{"arch": "uvit", "model": "image diffusion model", "dataset": "simulated telescope pictures of galaxies", "train_examples": 48750, "image_size": 32, "horizontal_flip": false, "conditioning": "none", "objective": "epsilon", "cond_dim": 192, "norm": "layernorm", "norm_position": "pre", "hidden_act": "gelu", "mlp_ratio": 4, "head_dim": 32, "fused_qkv": true, "qk_norm": true, "parallel_block": false, "inner_norm": false, "patch_size": [4, 4], "layers": 12, "width": 128, "positions": "sincos", "init": "kaiming_normal", "residual_init": "none", "optimizer": "normuon", "muon_scale": "match_rms_adamw", "learning_rate": 0.0015, "momentum": 0.95, "nesterov": true, "orthogonalizer": "newton_schulz_5", "adamw_lr_other_params": 0.00085, "ema_decay": 0.999, "max_steps": 11100, "batch_size": 256, "epochs": 58.3, "lr_schedule": "poly", "final_lr_fraction": 0, "warmup_steps": 2220, "weight_decay": 0.1, "adamw_weight_decay_other_params": 0}
Rows from block 6 of a small image diffusion model, named by matrix and row number. Rows with one number belong to one neuron. Each number is 128 + 24 x the weight over its row's rms, rounded and kept within 0 to 255. All counts start at 0. Numbers have three digits each.
After each neuron's rows are labels from the 100 images, of 14848 (inputs lightly noised), where the neuron reaches its highest value: "top examples" is what is common among them. Only what is clearly more common there than usual is listed. The data: simulated telescope pictures of galaxies.
# fc1: MLP up (model.blocks.6.mlp.fc1.weight, 512x128), inputs 0-127
# fc2: MLP down (model.blocks.6.mlp.fc2.weight, 128x512, transposed), outputs 0-127

fc1.418:124109109098165105128115138106129136093128105191120134105131120094112136118153137127138178049133135140124108152163133102142143154133088151101114122100106122121097145175144113149083129110120163134111101089112131080097144114120144121103169135082153165101149141126099115095147087136134147134147115085128148135150103107091157120109115139096141115130153152153106159117148139153113101161143
fc2.418:135163146107109108146167120098106122165143126121090115173118132163153092121149134152131096126135150133120077130128138151100113108125125139136138137164101105067138134108100123109152145152133120164143137184156128134118124125100094122128110140163127123119100092174118141167142164141120134106133104089143072119134124109150121128106112170140084185136131174152139134115082141159079134101134
top examples: merging pair

fc1.148:132164136161155201154113104139158124126142116101129120153106175109138131138100122166112097131105127134119083128157121110116117154143144129126137144060142165151156124149156096127110136175124114094125149166154138168135152146140114149140069160113130138130105141094137083125101111139119157147152140147126119125131131149133120153092136110127187111101126102139099095156106087077122116147132
fc2.148:114083128130123124114122143144113125089131116143127119124145118141147136131104131111083167102099131117094144130136129108120163126091148143166121109159147127107131127150091158178168131097125136142159129121138155101091126127152134120104149161117173085127101117105113084120141172135141086145140116129090138144106127148147168113134151146101048131175151132092096091155125144178150145173125
top examples: many-armed spiral; winding: clockwise outward; tilted; winding: anticlockwise outward

fc1.369:106139168111127106133163176110122114123119092114107145145170106171148130075090129102087104082151119122080094151155148159144109159115158106177148123133100112157143135144126155121093081142147126108152150135094122129093117112137146138139118155106113139087106181147147121134120117117086086137146100130171123130154105116123129106127143151123170106156168146114129156117142116161130105129153
fc2.369:151126123128109141139095096126158135146144170120130116124086149062114137080165111187163117156128129127135150102096123114172130130114119130140150150148195141087145131099165141148117134142118147128128135115161133157142114157168161101089123138093148111122152121108124118125122160165113135167092172121109145147126120116112126175136129101123134137162110070111108145134074119133106139143149
top examples: edge-on disc; ring galaxy

fc1.496:099116118102090139115117182137143087086158134146115134122125114118079163139103150102105108126118148111114143123152141146166088097056136131121181136163153142141139131140128149144142174121134162158142137147122151098124144116136112082112116105140136087137132163106117110076157124104136121147101144129135143066163100081113085130091111162127122135146159109145128128117131145141108136093112
fc2.496:130126133173160140119101119113114119159128124115144155153157118136170130097090062157135199098133137139128116147123135140140104133165123144122134103102145084133138113080121147147151133161144103149132127146142130173090107153115122138138125150092120140105153081097130151191122097118126133117145144133117121102094181119187135188165138128081139127124115109128153116124134102131141142150127
top examples: merging pair

fc1.105:133147104177116151085113148132151152085070134109176183150102110145133129131116105125142111156153138119128120118111123111150102131113126125102122142140147120149098131118142167146127119092105112154121077101170094120143154102147141144120131114097123138112132113193093115069122142141135139093129115183135140116111127086100122154118119157132109100103187136110152132142106113113123138150072
fc2.105:111078157121133156173131115111109131131147111164115072118148112124102103112123129144140135151133113103138128119089114158126112125118100134139083183103120114135142108142071121105103091166147130157136123153096147102125149140196110119132154158125113087143133120119134113179104135176140123131111130130132112099134155150161115128096176138139139122166106165136092135113147090121086098080130
top examples: lensed arc

fc1.35:097140091146105115136137123063131147130144105169158150143147109116110152118118145122107161165116158137131183094138108120190104107112146131135159120088146130136139153098153110170105068129143100146126151108119150090121121130137100109148169104098111127116127145134131098125140139087102128108113124155091140159086139136111081112144142143108132161151119161120149125151108109191094131141110
fc2.35:131126135084096145116148167113138111124100142132122113158096146119155120149131130152125143141119134181126119125162174144152170118133141110098147165084124123184121134116084113130143119107135134080150121143112099129142144121132116125110116135109110148142162121165114129171189138104089098106083139113150073158100130131151131112089100143143164061113098139118125091128131141161117134165154
top examples: star cluster

fc1.193:145116110079124152137125135151129152132125104158167154127104114100151150135131133114161132101120132141148178134101124152177158174162132133105119170136120129111099135128153163137115134118118119160134116138133122171115115123166136112181135092096124128147134085123146104099156141115128152139166104140115143113129136154084176139115049115143102126151089116124115100168171114170104103169123
fc2.193:105156103167150127135126114102109106124136127118100162173061167136093116090140147125105132159097066105136116119106084115149112126141145079136160114143107108128162140127114126105152134115147114130132151128116136081131135145124135118107113100143079115115150137164117104141125134135119096117108157152136146129157114129154129129074173103155147133115158074148132156095113184105154164136100
top examples: bright star with spikes; ring galaxy

fc1.140:158112163095136130094162152123119130156154112160100094118075106122110130135162131127095148107095122120120147125162116087132059138110146133110120133103141124167156161138150145132131171136140084094147106150134097083116132157104142129109127121132132127108161139118146111132114159138105129148138087148124173119102113157120164149101105146139131100142144144127121132130081093101183154087183
fc2.140:123116141183107168109147095133120134138119122138143123115162159129122126096124124160135140130173136148065145107138135180106127120159123120091094107170107131126130119119120125149133125151121134130093116149134097112159113145140118138100128169132134105123165162168114091158141136137102140150144093135160163083120081084186142158115195154135105124119114119127120085108079119140135142133154
top examples: lensed arc

fc1.271:134150142115130165078133117180128122138075146171159150098159112118142107123132134141154118124115132123141085169117086117112114132104132150121106142112113155113108152102098149127092120130123143155128111157147112117146163109068163096127090159132143161131191125138127141153122194112147095096114118139072145136136155150111115139130085114134161121082109125123099134080151130129123121128140
fc2.271:134188142135131137149142119167163116174103148106138129141134127111103151102167111135114121157099150056161124118169141126116144131146082085109118177146115122130105136137118110112134127128137135153087121152158143127085129136164108065136101088126103099174134140146139156095135116135135130144108089146141098143104103120103137178151124113134118105098120113108099100134087104160115112101136
top examples: lensed arc; winding: clockwise outward; many-armed spiral

fc1.336:087149114137118112150133145128098099163108124109154167140133119135164125102127118120148104129149104138111128208118152112162170127146113117120089133123106134133142142135118135130129115131107123135091128148153132115136144163175138133147166123101185118192144100138124110176110111120076091111147089128140184112125095113125123102146109086087088110076136107116145107124147147153127124117098
fc2.336:152116125099105143164090127143126147088177125121088111103130118085113133102100135151105152115094109114148149088150133104111078114121110147124172133132127113132127070126111135125094169128134150136132102120112105184144160108116113139084099092146110144074152150135114134054162114158156146125136132111093112144136132131137104107138109128128104117138126084156113168122145082129153132148118
top examples: star cluster

fc1.248:162118097122188133138102144128134152069097081143164136150106118144107087133161134129098084159152136114140130119111101072131091143149138129131158132136094132092138144078103106124151149101093103136097111116114119068108131114147145135122117139153139135174095102152138145125112130123161146125117161149096165115122117121126125153143109128096148158153167164123141100129141070133117145121101
fc2.248:126112146148103125113106128087152124169132110164141113113149127141134148151120137064159156130095124180093107138170174164167165142131105125093117120124148076137118150143150155134084102132138164122136098138118135139109118120144124135107136074106158158090156146142112123138081150140124111147100100091108155093126090118155123116136134097185102099155122120106170128102135132129114134119116
top examples: lensed arc

fc1.426:087136119072133144116118166130099124076119123146111116133168145098135144119181119143124134148128160100116155134125114139133086136117123170139113152143150103170103115116110116139148100127132132135184128156131124146139115122151118108163138148137112079082126132127062091134119154139145121147153132090096100118143121123115107163117109139147125144094090146076112178142120072085156149126135
fc2.426:140119118125120119136119140164158138110097098104152119114104115165131098159131133128121117120125124102086097117148154118113131121161128108132105096128114106100141100139156163135154147153145130092112120128096115140085149135102138157117124124170108068153159093152143140068140148106116130130172119097094114110171139176107091093109123123121159070171145160081113142101115159100121134121089
top examples: edge-on disc

fc1.107:107152156181126147132126112115137146164134132079095132095169085142075099139156129121154103165162189119139096114122127076135146113161161071110161121105138123108128139143119123139079095108132161170118145124126094104125108158172138121114136134138141150168141105087121104104147163135098092151116145130130139118162104129130122138104081119133123131132133121113136129135119140175093135109138
fc2.107:122144115119133155104125131134129154076106145125136122107076167133172124129088158166103117115114089186066140144140113136090129119154104176141101123154113193171131164118178147154136145155131124107143116147139097129142147142132131114140136100123084092121149151173115153119091121150161166089144128155122116087147144138121129160149159150107112126131148120128119108141134127100142106128131
top examples: merging pair

fc1.332:122139141110142134130105142183120123149147137137154135155148136128169108138106140136136156065090108148141101128142140158138115123166104135149110137135141107149119092135101089195160095125130091143078150102077163142155076132119141148116105133096138114149146111100088112170133138131146156110170150139102107133104111135171113133131107146115146107083080113103127135120150132172123109154140
fc2.332:130090153164136090116158152115078110150136123120145121159131146109116123187152132129116106125134107123126161130141084068116143154121177111098099106161179118133144157116153114111106145145111130120102118102140078120134128123109111146153171131158102111166111106123164144138159116131131108150064106136148124107091132100160126128108121107115096145164175099114130095101103158153110133148135
top examples: small; many-armed spiral; tilted; winding: clockwise outward

fc1.399:141142123114128100085121113156123124147128124152129156092144180115161138127109113135113130159131075150192110127146116122147134135153099122155141145106115132169151120116128122149156127116157152119124091145174080130126127147099125099107096116167098142167123130136087156162102107160114112162129158117172117161116173117100071119140121103092158105151145143088148149118164115150138095123100
fc2.399:091075127193147124140142147128141107101141132100079112087123109125113126147122131104119119142153143138088141144138167110100127112155153137126090156151160169098138150094142115106140121153121079106124125149126092142155143162144092129124160136146068108131115127094138119138124090115150116135114126088133135105202111138120128164131130095115151139100166120160133132138100149140106166098162
top examples: many-armed spiral; winding: clockwise outward; tilted; winding: anticlockwise outward

fc1.350:133134153115137137114125101093116103186109095154111147136081109126121153123106132149154139160122152139134151169162153130102130132119141148157158115147119167137120126135131161124185144132124150125159096128113123129172115162154146161113132104121139135105120139090147132106166120095171137147098161127121169180149123158095153127130128109111120121141102136133103106117077149039135137126081
fc2.350:165121135115155134107121167134195142083136152108149099111166107138143122124109131126102100114144116146144109081104135125178123138134129090094104126132127119112154149131103095113101111134101150121111130126178093144111140149142160114134162101158140163108160130145109131114101138149120123112128089117163140134094152091177152119182099125134159142094141154149136143184138102185112126121153
top examples: small; tilted; ring galaxy

fc1.323:118148128163160130139113130122138152133169136163129111136147112131180129134153126106140162139109156166154126150141115147108122113106120130139110118121088148087141156121117125098163142128115109132152150162123115088114111071133112151119156074111129153141175106166153120109139172095127151179129150161117104146129125127169099137141153068159072184099145101095144109143147137140107123116125
fc2.323:119080085120111152122169130125094117146089142150105104136133121120106139136150146143121127130158107124117137122154135115160141138095127111121130175145183092157142100119129135130135132142111108134125101116142159151153153142175121123173132182113128128102059133069106157157057114108140132152152135097130123128094132144143135147096134161104158135135152122168111118113163101118111127141072
top examples: barred spiral; winding: clockwise outward

fc1.72:153140122086104115136142150125142067137078127124114115182168096157135108119156068086118118155096146137124110123127150160102098133102105126132144142134167119152135165165112100120120085172152126097152159140087131140077118119125128134153120178118122119115091140129128160107106141159123114075133140066128159124137113160124144146137145125144113136176120124131123170124144117123133140154132
fc2.72:128131073135089130128132146109089172074098147139154137080112130077097158132121165171097142093119134095110152116127084105129148139103121107133144091121124126104107103113103133106132142117137154114082113105194147137128109126156114118124106144101155098120193104110095132147130138120145108116073121159121109109124112117091125118102118161136133098085130114156119100117116159119131118111143
top examples: bright star with spikes

fc1.322:150112121123143126130129116105132151167137121146122122104160147123130141097184107125121119134157083119135118154170119106084163146130079128126164144126137112153130111125115124084093090131144152138133162111126119132069112129130151124081139171176119175112144098125143137147100095156111143124172151127120117161094128079117139125169139092123155152115113141082095184142082120105133121122113
fc2.322:116109143149167125108126166120126099130114094113128165119116103124147161100117097084124175158147091158140105141194098134112147122137126089101135080118122114142122101108116147112099125147130104142161137141126172145074106094152107163182100115124151145167172156132140147131126108163097135136120127119145143118095143123118120098104119105143148167100143089127147154111150116179099133146134
top examples: star cluster; noisy

fc1.403:122078106119134111135090112126132084083118119158142151142145138121108145121137129163142170136111159134101112169124160123144175153114117167146145169137168097102125144136129136148120136146113075110140125135106154126142143158153127134142149144129114100149083152144137179160125058113168133109121098148096091162118152116149136110128170089150139120074125094106122125146116163158118122103144
fc2.403:152131136135131151159133142098151125164127128076127105138104137131172157127145124122131112090148085110127133133154151137145117128153132129137105095099123166154105127137172129119135139133113133153105139110155107168147092115141117131097093093102145127089124129131156083152154167144099083152157132146175164096132103155097102090135098128155160129124080144156139139166130067114146088099103
top examples: barred spiral; winding: clockwise outward; winding: anticlockwise outward

fc1.18:117116135157126172150114136102138079077126104152154143148163109096142199136102134084119125120164150127110154105134100130129129122142130158092122130173088091155127115119094146157140150108166125110150084125143079147138148148141105197132114108141116140137149124164121124137133121127116121179091131150144133133110138125134082160095112116138156104117095154156123105096162133123145110113145
fc2.18:157101165119173110102148117162136123138138158138073097132097142094135130137128118111151091162173148134159103156099103163115121105079125126146174122129128163148098126104138130104155158089111135139129137112109184157135078123154111119165164115120145113121098147113129106119137115116120144116127137149164122088160104132129131095133109153109151112165159151116174103172097094142131115114160
top examples: edge-on disc

fc1.150:149138096104152136109167112134101123150133132123154101149161117157139138126135102197105173148093125105135077146114066108144095120133101136134144157110134107118168093109098096138133128141159157112115112130106143155158143112117118104112099130099142120148172156117114102118115145134148146113153184122114137121149129158087129123145123106137111085170128116094115126084093138114109066097127
fc2.150:122096107145133130136130162166155133136141067142140137129130129155101105153155115116117113122135135104160167153171167141125098153123101144082140118141166153154127160167168125083160107138152154143098158115091155165122097096110080108155120120134096136145077083118104131132130137151137098127093090105174114138122089108127119142082101103136125092125121132155142118116139118161110120111132
top examples: lensed arc; tilted

fc1.459:109063098147136156112098115129109123141153093109105129148121132175120157092088138156108148155153129134158103150099091105110117089071098132115132141134153148142121117119122111125150124171141110124128183145175144110129114171100112173105146132139128153149148154128130123126133120135156126120165152156169114075154122118109133108112095134145128126123131128147136141127143069152124144115201
fc2.459:083139150111136152156124162108144114120096136125157114084119108137098117130111138132134133110114166104122131093154177178109115155130163140110118135133107081100145153115141129124121150083119103126090120098090119121113173134112169131115135148126115116179126126132152124101141115105119119138116105110103199197119118169132094150138165117162118129145169158126091115121105130090178126126130
top examples: edge-on disc

fc1.149:106116110130139145159116130157105149095124095149129143105152112113126136132145104140083112100128116145145132153114145110116159081097110148130101140166138098178100125114133113160159129128105080122122130099112147173169089112076137178166131117137137114193089137120083144132087108100117146110138125146130097123112100151091131158129120092142146117077118127127170152118156149121127085127140
fc2.149:140147147124142098102146122127146135170103141117099142117075127127129088131115128157189145154157085129140133080102088119136102149151127149156177140106132165110120130134108121145114107101155170106134091113121095086102110144157155118123136102140128163100152153151123075142162140145095142114106118132143139132151165100168153130153122170118136123163137131087100148150107127144159132076112
top examples: barred spiral; winding: clockwise outward; winding: anticlockwise outward; merging pair

fc1.463:162178104122148105171136136157110116146107138118137138119083173102145134101107136076126139122129119105136100120107076095121096136087171161120154141108099107097170124161108112164135123120135135109158112082159109111134175147105090137152107087133132122108148171156124173112124131107126183103143104111153084146120119121141123101101144140111152112114112092146162144131137140119162133132119
fc2.463:089078142138102109107137137107129171102173119100132090165168107123106135153109138157096131141126112154114157144144161162169150115160090079119122101149137163103080132110132103106126130155128119153102162138109137135084101085138162153122151148124101138156116126115130110142136121158130087159109169133097129085160128135112125176145117106158116166128114149114108079132110107116120119106113
top examples: edge-on disc

fc1.475:162137173122158149085089137126114127086095153154121111162100127131155127165119076122108157124143164143113085120131109150106107121137170133114121142177167147137097134152086123133115164091109121093105124126146163131107093137118143117140122145113135106101122128160139112109158161176145105130130153119095154126134162138160097131140171153120139124117072123100132118132120116198104116144149
fc2.475:134114092152115163145157101134154133118151125109115114094163103168068138113097156154157143143095102089131134165155118098124152144109091128142101118105122077108145144114140146163153147147163154120141172105095103122126137143141139157124130122113125130145115124112170155109100105095150167140118082136139065096139135156156149159110096141122109122119163122185110120085118143105136125142128
top examples: edge-on disc

fc1.90:151142108103077110109120115109102190112122124148155158123069156065102131129171132133109127097067149110114122125124121192129143138135092112122143127102104138099112119155128115151107125156145103156109127114142159123118142110102102108111121116128143141122097167130097145131172163110134139111130091101118127130079115156109106144139125123083087136108097137095117135119074149141160114141116
fc2.90:131099116156137159159128091169125077126145143122096107147168143157151091161129159124130117107130116143143136137123111077197171130132142125145114151126131106104134107137150117112149112133149135089139173156119083081106102177162146104122125151124104097157190122125133106129068093127151141159151129131125143138109089132132165109131104136136170104134142131151144117159132136102099133131139
top examples: tilted; many-armed spiral; winding: clockwise outward; merging pair

fc1.108:153111112138134131113101120117166137126130121104118119114123144131147118148130165139113126121124146157072168135154106107112086173180180143140155149096171127086105133138138145076114092103143179131157124164113149135119152108176116089123098120132089118119159135085093143112105103138148127146123096152137100161182165119135170133123113136109133125154103128120097090118125136087122151116127
fc2.108:125155107121129145118131138158123127125107150152141143148105091109137114093126115110169129107098128114166112111102173102143177106087051114115082124140073148160151152138163120143131120178108126143116156103110110119140142140140121165148124170115126130165094098133161130129103164183145139109140136154103136093084091129135111133154151151135152083107143098144153141117125124135114130141089
top examples: many-armed spiral; winding: anticlockwise outward; tilted

fc1.262:099117164107155145137123136129086168121075149155140125139108128059150150122113130145122124162124097150141158123114115132116104101084084137135154149146092140134146124109140152117146131101116091121136140158118137107163142117122146108130151137154114102150136129134138143119146132149098101087153076126180127104156128165093173178111112107159142112103118106101101110152135122178136101074154
fc2.262:160119120105117124124128108160157094123134145125120113143163159126119097139112147142121149104074159116125137127186112179100148149164129163155112092127169134134143101125118125133126130167151156135120107095134114175101126108175190109121103135119123143069150140108116120128089102121108127141131150115101177105096135095133138090106132109133092114167157095111163137104140136109168131121168
top examples: barred spiral; tilted; winding: anticlockwise outward; winding: clockwise outward

fc1.449:132135129112142154120148112116090118109163141111129120140108113135159103125191110122131084140097145100162119162111135141147168161157118156164166132120103154144105175130147139140132067148149126129107112127160135081125110149157096129168133145090124091166155111137117141125100119153118148107139138117070121171145148151110133161149113089145123106127170135120112105123173146085094098149123
fc2.449:094156116161128129080115134125163169143071181107142107141119148135101160155130144150131156140125175132096101086149065171138127154124126159114134120123148154127121105094127130150150148135117127117151122102064116124127124116104128168106132105128125154128127120126143143139150107104130127139119113144150129110069085102181125125123147186093099083140110126138130124159134120095136163127149
top examples: star cluster

fc1.152:141150073138123163113149143132099136161143146144129118100140146100107127126102105143124131139107084165118131163109132133148178161152122151118124151120053163104101116100121124113151130141139117158147160149165098115138118108112152175122115137159179085108094158140111117120109112132142122109105190146138104150154134112155152105106172156115105103162147121160132168129107126161158147141137
fc2.152:094075141095137113145164134145127148089115132141154104128161092118074098124133115107139123150117116102149160143145155101109154150127115120138112117162208122163133120086122140144160127109133145127134100128123144150114117158154123106116125134093091178106131113141140115147086141151096152080156148135133142085141172131094159135144121112147132146136088110122160113120174093135165149150148
top examples: tilted; winding: anticlockwise outward; ring galaxy

fc1.215:127163125162097130131137154134143156111116137141114120077138114151121115110151133134091119145128179100110095086184147145138142113142084154100112094147070094132137143107119127154133141176133135122127143150111124090127119162119148117137125155193103155155149141182110121145083135144161150145112154124086082189114148131160106125137116132139115155146129137120134122077106136137134121109152
fc2.215:100085108104155119165113091150144088128117081123130127151167143110132149145134149135136107123116094115139173126089116153114106133134148096147129162156168126114151108153092096105110134094160148179144106148122092174116163091156120154140118122133166110083138092099116139103127156122088108160155127140126137081143141114095145142120168127136164117125110114126137123155162135124158117158081
top examples: many-armed spiral; tilted; winding: clockwise outward; winding: anticlockwise outward

fc1.245:077139144102089124118123156106105109101136123123088131141142133107112147100119166175115169072117106135162139086095159099136102109116123154135149103143120102113134131084099128126144148172134132104130123157079074117143091110090128137140120139145134158128125164089147126131121128135131145110117148092149083126182111082118128108108180093144137146130143143145083131127153109172122127133131
fc2.245:137151105124113122141102115113093139113136130105152140143134113163100093126110072114136137150152116148077117165144124125143126130098137104118105123110138149133146098139148136120089135055132133130118109129175114145139149122150119115114102096075147107112068139128117094120119145102127106170171124158150189161139154157158090143171109135163115113110143117136167069112135120119141141100103
top examples: bright star with spikes; merging pair

fc1.460:087106122085138134129134122154112123099112093126140101169127111169136141107142153078151135089145120119156165141127111156111141133120104138107144113063112096157090126128111161155154129127153123086118108124130097117132144160156148155182102113110083157131115125111142110126174152105171122129120127136136105109133104128109146151114134132122118122103181140130120070123151104151125081149063
fc2.460:124112116135141089092129124150089110152164129111126106142172105086134095103122133161089139171118102166090128157105121143099131118168177140151120138167140178099166121140160126141140130103124136130093118125153144144155137139184146093113121140123114119131119108117093106158145121128078105130102160121144057162130156085146137095138133125115141115104132115098120123096143131116095162120151
top examples: small; lensed arc; ring galaxy

fc1.132:128113145145126124086118130112133119108110111165079141122138106076101111100133177145153107117074205164147112136137104142143122091133124136116093111124138119144101132097152169133107121162134135148157112141135128143155198100105130155075124144133136113140120120144139152099126120131165091108137149100128129129078100104134106109105129104131109186138128134130159115100100122115100114080136
fc2.132:126137120153116172144112080109094143141125169112109137135086133120127163131102076132152124136156065101178165118104103131138134098119156112143141138128112107142122099185119093107140119100096106112141136068117116130107103173136121137144148135142100157113136115130148110160144127143148148123150147159092122158130131107147148108167150123124162114138118117089122170157133104115143124156056
top examples: barred spiral; winding: anticlockwise outward

fc1.490:130095121149128210138111145117128066154111099132115153159110130118129120097108121146160152159099121136140117122121110135163135114099129125148109117114124133117147117134101159141155163126122143130136120141112135099110172157122122157134088169101116083110141120129114127119118146160057144111108114145173120123091134136116202098098127107116139088162124108118141113131117147116149061092125
fc2.490:107104195097157118136153156114153140143140108126121154153117169156114104122136134136121094128153115112132135149137115086095138156165123106106162120162114080139093132110151126121111115123101116090161135126151134158116112114127166113147081069155131150095063141178165115097149142100143127097132139129112114132139128100096113096141134117147159135089151125116058120123125144138113139141121
top examples: tilted; edge-on disc

fc1.347:121108200118130117113149138131122123157100116131123150121147162114103138165108156118082128118086153136163162161119119167094125163151138120119131101099133095104131158160122077158139101147150153111151118119114132113143113160096120147162113146182134125126159140127071138134105129110126111139077105118130100112140094131115162132120058101125146136118108116136115145103093118139167088124163
fc2.347:110135127156097160151125124138133115123143130162151126134113136128146075087115091131161095141177096107090088101095112132119158097112129113130152135130111156124116114116117174136133110133088074149101139130174153134126123120142107112126140124113147127087139080182127109115153126132134106140137119137085151152094142122155084109119152145109092093136145154140146102145185145104068133123087
top examples: merging pair; many-armed spiral

fc1.502:113123160111132097161117149080097145114114117132133175101140179164153111111131116132129094144080125086127141165133133105108126118121130093105159120133142123135150159179168176147156158168121111126135145104129099143135106143144086121135141142118155103125151150137118150115111171188126131117131144091149075118114165144113125120133098111131132128064110124149137168097133143090106118092136
fc2.502:089115165116121143080116146105140092100118160150134088133101127131119147163109114108128140114129199159106092110087098111151134159149169157158151176078137123131148082113149113114107107171150113115114127138128128158095156138149158118139125129061110149118130125126139175134117157105149114130121110156120148158105123151146126167156133129104114166116150130100128099113157110162128136154104
top examples: star cluster; many-armed spiral

fc1.200:079149162117122115145097154109113131160116067142125166124129160136115088088100098089141167119170130092156101096114128159104128106145144130124124148105122114166112111103154153130091149152136127094166131146107091173139124130125160175132108124129131133120116123097158126113118156136111081106096139110147116091097155149133117078110090136122125118119161160097135116097092120141128165103122
fc2.200:107091141093110105150150172128157138174103124117126121098143113142123099096126124106188167129167141121117122156127174122117112133097113122148101136125127090130130117130134139150105099152118149144113144116159154132119138151102191122076140143177129129188117150155151137087116145139127126088118089133118112133179106112110098131158119086140101110123142106116166124182152136135093148155124
top examples: edge-on disc

fc1.22:132131104150115114086110142149172144116137110151133103110095134164069120136087125145126157139144150123183078153132106134142181136129126118115104147146153157181094116147130118135147113092149153085117110120117164147131103145144107118168139142156118080114152123137156100116140154104137120137123104123131141101162130138160111171116122079097163165113083141128180105143148097125140117119118
fc2.22:098093141129157154156122134139103098116133160152114160106130121086153128134118141130143090139115099138096166084141144112148063099134128150118125110106134106099165134130167146102157129160120102187102140125109076111123153126129167154123115121087115163125096093136112139139127121147090142123132157159148123134107143089076173112161128159157095091123163153140114131111130146112106148154115
top examples: bright star with spikes; tilted

fc1.281:118091152127116178136178097116147136156140164103127138106112122106133170119139110101103150131129158166147103142090108124106103145106118161140145124062151175164109124146099132134100113096077149143163173120132097111091126116122158139124136121128124124144161123145119129098082130141120142120092083117162141142085087126154118098092155168148133112117129130115147133163110132149147154099096
fc2.281:114148123122160095117110146149111138111123092139116142097124150130163096162171138148161107103137128109115178138147129112152111084121141080141089141127119125099129149088161103095151077122188124153094135143137104190176123122142102151163127114155135111102101130111152177149144120099128117107145167131135146106122159123137138163131110095087109123129129117147115120092183112118111109136138
top examples: small; star cluster; edge-on disc

fc1.425:174116130136085106124181120123164156173167134131107124101088164127104112099108110124114114123139168169122103137115175100179146111131141113117116137138182127133105142148113071104172113140137139109131106099144194128120145076136125140115142116144101131145133094125145144131126107164134082115170125140110127148121140140122145132157149148151114156136127111093146134139096148094128149076129
fc2.425:130164138149124161110101098174133074141111149136115107164153146131170129129134101112171113106140110106147146127115108128085142117158117114150165142135114093135153085134143190132124162102135116137134147091096121114151164135138138187125115093134147160122129175107096121128121124099098123138129123129147159095126099177139121126140123096075132124120115157147065146128159157139130088139145
top examples: barred spiral; winding: anticlockwise outward; winding: clockwise outward; two-armed spiral

fc1.280:115107152155138121136127096114091131126159159084152115152094155124120174143154120128148102146148129134151174113143142143119145138155116165128159133087142157092183127162124179116162119131142129106135140143113148122100147108113126132163116114072091173092168137137112145134101113112158198135153122129147101158133117096146130140135141087146133113121121124145153084095166109131130108156091
fc2.280:148160112121140105138143139141153149145080116172096153100123099146124118101141162127118171127147066123123096162119095123144086102139153128117094119147127083160108091125112116162128137154137102156114175117146124086154093168154122162085136145176157088154121168130143122129156157084114143103089117136133139098125113150107145134090129131112124110130132135109115115160118101133159126095106
top examples: tilted; winding: clockwise outward; barred spiral

fc1.221:148105103110153155088130109156150130156143136125141159159129090118113111069141122097155119181152126143164146151095156127113158089145152195105142145099113088127138134128141100142121085179118108140142142163122106116113088140186142117136098158164130131123159142126130096165140106155096118108133128112113133156103153127117099128171106173117137130113094125159131097138123146140096113119117
fc2.221:104146153119119100137100153120089094079116107117119155135150137162140138140091130164117205129169119121143137157097154136139111108129114141174092092144181111113146120089129147125125149084126167121147124126150109112128129120108126109117077186141076171108181124143116126129125113091162129126122119137118114146102117092138148137098147164115128145092137117125128100128100117112172108135139
top examples: star cluster

fc1.179:093137112129095118141103119100151118122043143195117162142145141145104077149094132133089170162108125132146135095154141144141111120127114191115130134132113132157130104167097133181107128109112140127149143102161135114121151133168128133145109120121144128159124092175103130122121172125115132135101136170150149115134148135076145165134138115144144141117140113100151167099114104126150101146132
fc2.179:108125162101152164121106074104093147110150125090125170113159090077143118096072105097123139115113133108141118097139143119161136127113090126113141113142111156112133140152137124116149108158118103157176115122104157108123129098073145166104134119137156154149129134170148137106124080098141133136092107175146117117115097136122122133114124139121121141156145178178135138125160154108116158167102
top examples: lensed arc